Rows from block 5 of the encoder of a small image VAE, named by matrix and row number. Rows with one number belong to one neuron. Each number is 128 + 24 x the weight over its row's rms, rounded and kept within 0 to 255. All counts start at 0. Numbers have three digits each. After the name is the row's rms in percent of the matrix's.
After each neuron's rows are labels from the 100 images, of 14848, where the neuron reaches its largest size: "lies over" is the class under the peak; "responds to" is what is common among them. Only what is clearly more common there than usual is listed. The data: cartoon faces. In brackets: how many of the 100.
# gate: MLP gate (encoder.blocks.5.mlp.gate.weight, 384x128), inputs 0-31
# fc1: MLP up (encoder.blocks.5.mlp.fc1.weight, 384x128), inputs 0-31
# fc2: MLP down (encoder.blocks.5.mlp.fc2.weight, 128x384, transposed), outputs 0-31

gate.189 087:110107120118161093101112172121145167112136141104090115148134114126110168125148175137105097116150
fc1.189 081:149138107114113155141107150144164097118140088106108138113100123113149080138129107100084146152112
fc2.189 096:096118105152153101103118127138158112151126168171162113137157095127088124087129124100135134125140
lies over: hair (34)
responds to: beard (44)

gate.254 091:090144117122170113113111118149075122112126126078165096082113088155139136106138115119129089135195
fc1.254 099:152152140156151111118159133120119079176155127135108178177143148127127135126107141165111106143070
fc2.254 099:088120113115103102145149135144166099116156127104133126108152149125117120150125153096088148085136
lies over: eye (60)
responds to: surprised (52)

gate.299 080:121129159120118162115128117150097118117138147120147151134118125131093120185133182147118088134122
fc1.299 067:145085118141133148111158144108154132076150149112139156113147090161099122136130147115098190190114
fc2.299 070:168143120076137161114161146120157119146112141110122160164121127140159127108165143152127129119125
lies over: hair (46); hat (43)
responds to: top hat (27)

gate.273 064:119123126172079127131163127165082157159110110121118129131158088115147128143121130107135125104167
fc1.273 072:147142150139169174116102091120132127101143162151116132125138154150135093110151130162108122123077
fc2.273 079:112129148113159089144133163148076146096133111121123130136123106132143091119096147141135118104122
lies over: hair (43); clothes (33)
responds to: blue hair (40)

gate.237 094:149103130137113148149143133124093102086145151135142142109130136137131150123121144107115178144097
fc1.237 102:158195158131107153130126106117149124144128126153090129148118126131062124124110122169093167147110
fc2.237 092:160148134106118137117109120116123170147096083092089108150138107134123126144120128164113113143109
lies over: hair (36); mouth (34)
responds to: beard (43); laughing (39)

gate.22 102:127133111070132099173138143098130130150124149119127155157163159165133103104124126147125114076136
fc1.22 112:120094154174116135097148130120097136144152143145148158143137120084085094110149108128129121134137
fc2.22 120:132158135097111123159154111147181126111127135126095153155116139140141089149115130176122109114164
lies over: eye (71)
responds to: looking left (72); surprised (47)

gate.109 135:144132089144156094114151140120134082139186147146066125131138135116123124077129115129126156125150
fc1.109 136:134181164136129146113147087132129107146114150154075121128099137073114090113147100087150138132131
fc2.109 119:115137110131119069118103112125141154126116082076150094089137141146152098101112182143128104088162
lies over: skin (89)
responds to: glasses (46)

gate.263 130:158109155145136083066150113126091096149120141133121088171151151153132104099143136131146139118106
fc1.263 100:097134105107134164158159121156100118119108104161151136089150153117147140162172130109142090141088
fc2.263 115:115064108156144106091120161043170122115134112126152133138123119148108139083137106142149159075135
lies over: hat (27)
responds to: beard (47)

gate.252 116:076134133126120137145133159151092128118105125124190143150119159152115097130115111099127124115094
fc1.252 113:129104140115135129173139108121080158141102155149118131171119116117110112157073148139167127111095
fc2.252 111:128170148132080128109107120169117107111164159100125152163093142113183136153132105081101125207163
lies over: hat (51)
responds to: top hat (31)

gate.8 127:148119092153134124136142165158134100157111132124150132085135144083143093123095096156095126099138
fc1.8 106:117174113107094131125117125106104161118149157122136119165112104192123101111089155133116105181121
fc2.8 113:108129123104119115166125135155092097141133125098120158075153121070168097146137115121094145145153
lies over: hair (34)
responds to: blue hair (35)

gate.186 075:144122097137163095107131105094087159150160142117096093165137132150130142136156122134110096122144
fc1.186 079:160128085109168131078136084100132160132146133129123072145131129154124147127154120141152114138144
fc2.186 093:147122132129166157142145125100169081085153101115141143121149131130109132139166150149145121134151
lies over: skin (45)
responds to: pink face (37)

gate.56 072:106135162139137152178133133166142126076131126120108102143115116099152148137110099139121110118133
fc1.56 079:131109085101145129148118147148160133097110109112123113109078154071145157145141119134138101120111
fc2.56 094:143070150124087090134125159100154112121150080138122164127140111126143134133147145129124096119123
lies over: hat (40); hair (27)
responds to: top hat (26)

gate.303 055:151093147150131171142099114099160158151108115123131090132215148093146092109097120129143112131118
fc1.303 063:107143121127083138112097155160116118094151148114147177147093085137106150126145156105134098112132
fc2.303 066:076129100112133189123148138106130125124157128080158141110142159128152128162136132141104135140151
lies over: hat (37); hair (34)
responds to: top hat (29); yellow hair (26)

gate.108 091:125113110147087120117166159162115164137187147138147140110160136141137084130135118126133110123118
fc1.108 092:135138151122142101084126161153113154136157145154160103109087114145140128090150106126114096099150
fc2.108 099:119147137093179108125099090141165147120130147113163112118158159123131078121096117173104174130137
lies over: eye (29)
responds to: surprised (34)

gate.28 127:142122154133127163078121135124149109137112131128116123077089134116167116137158144140135119122154
fc1.28 123:098155134136137109121092138105083112095131162160175153125079194131120157096118096113111092131077
fc2.28 096:099115101147154126095120120135161100127165159103163132099155109123078186107132113085080135084141
lies over: hat (62)
responds to: pointed hat (27)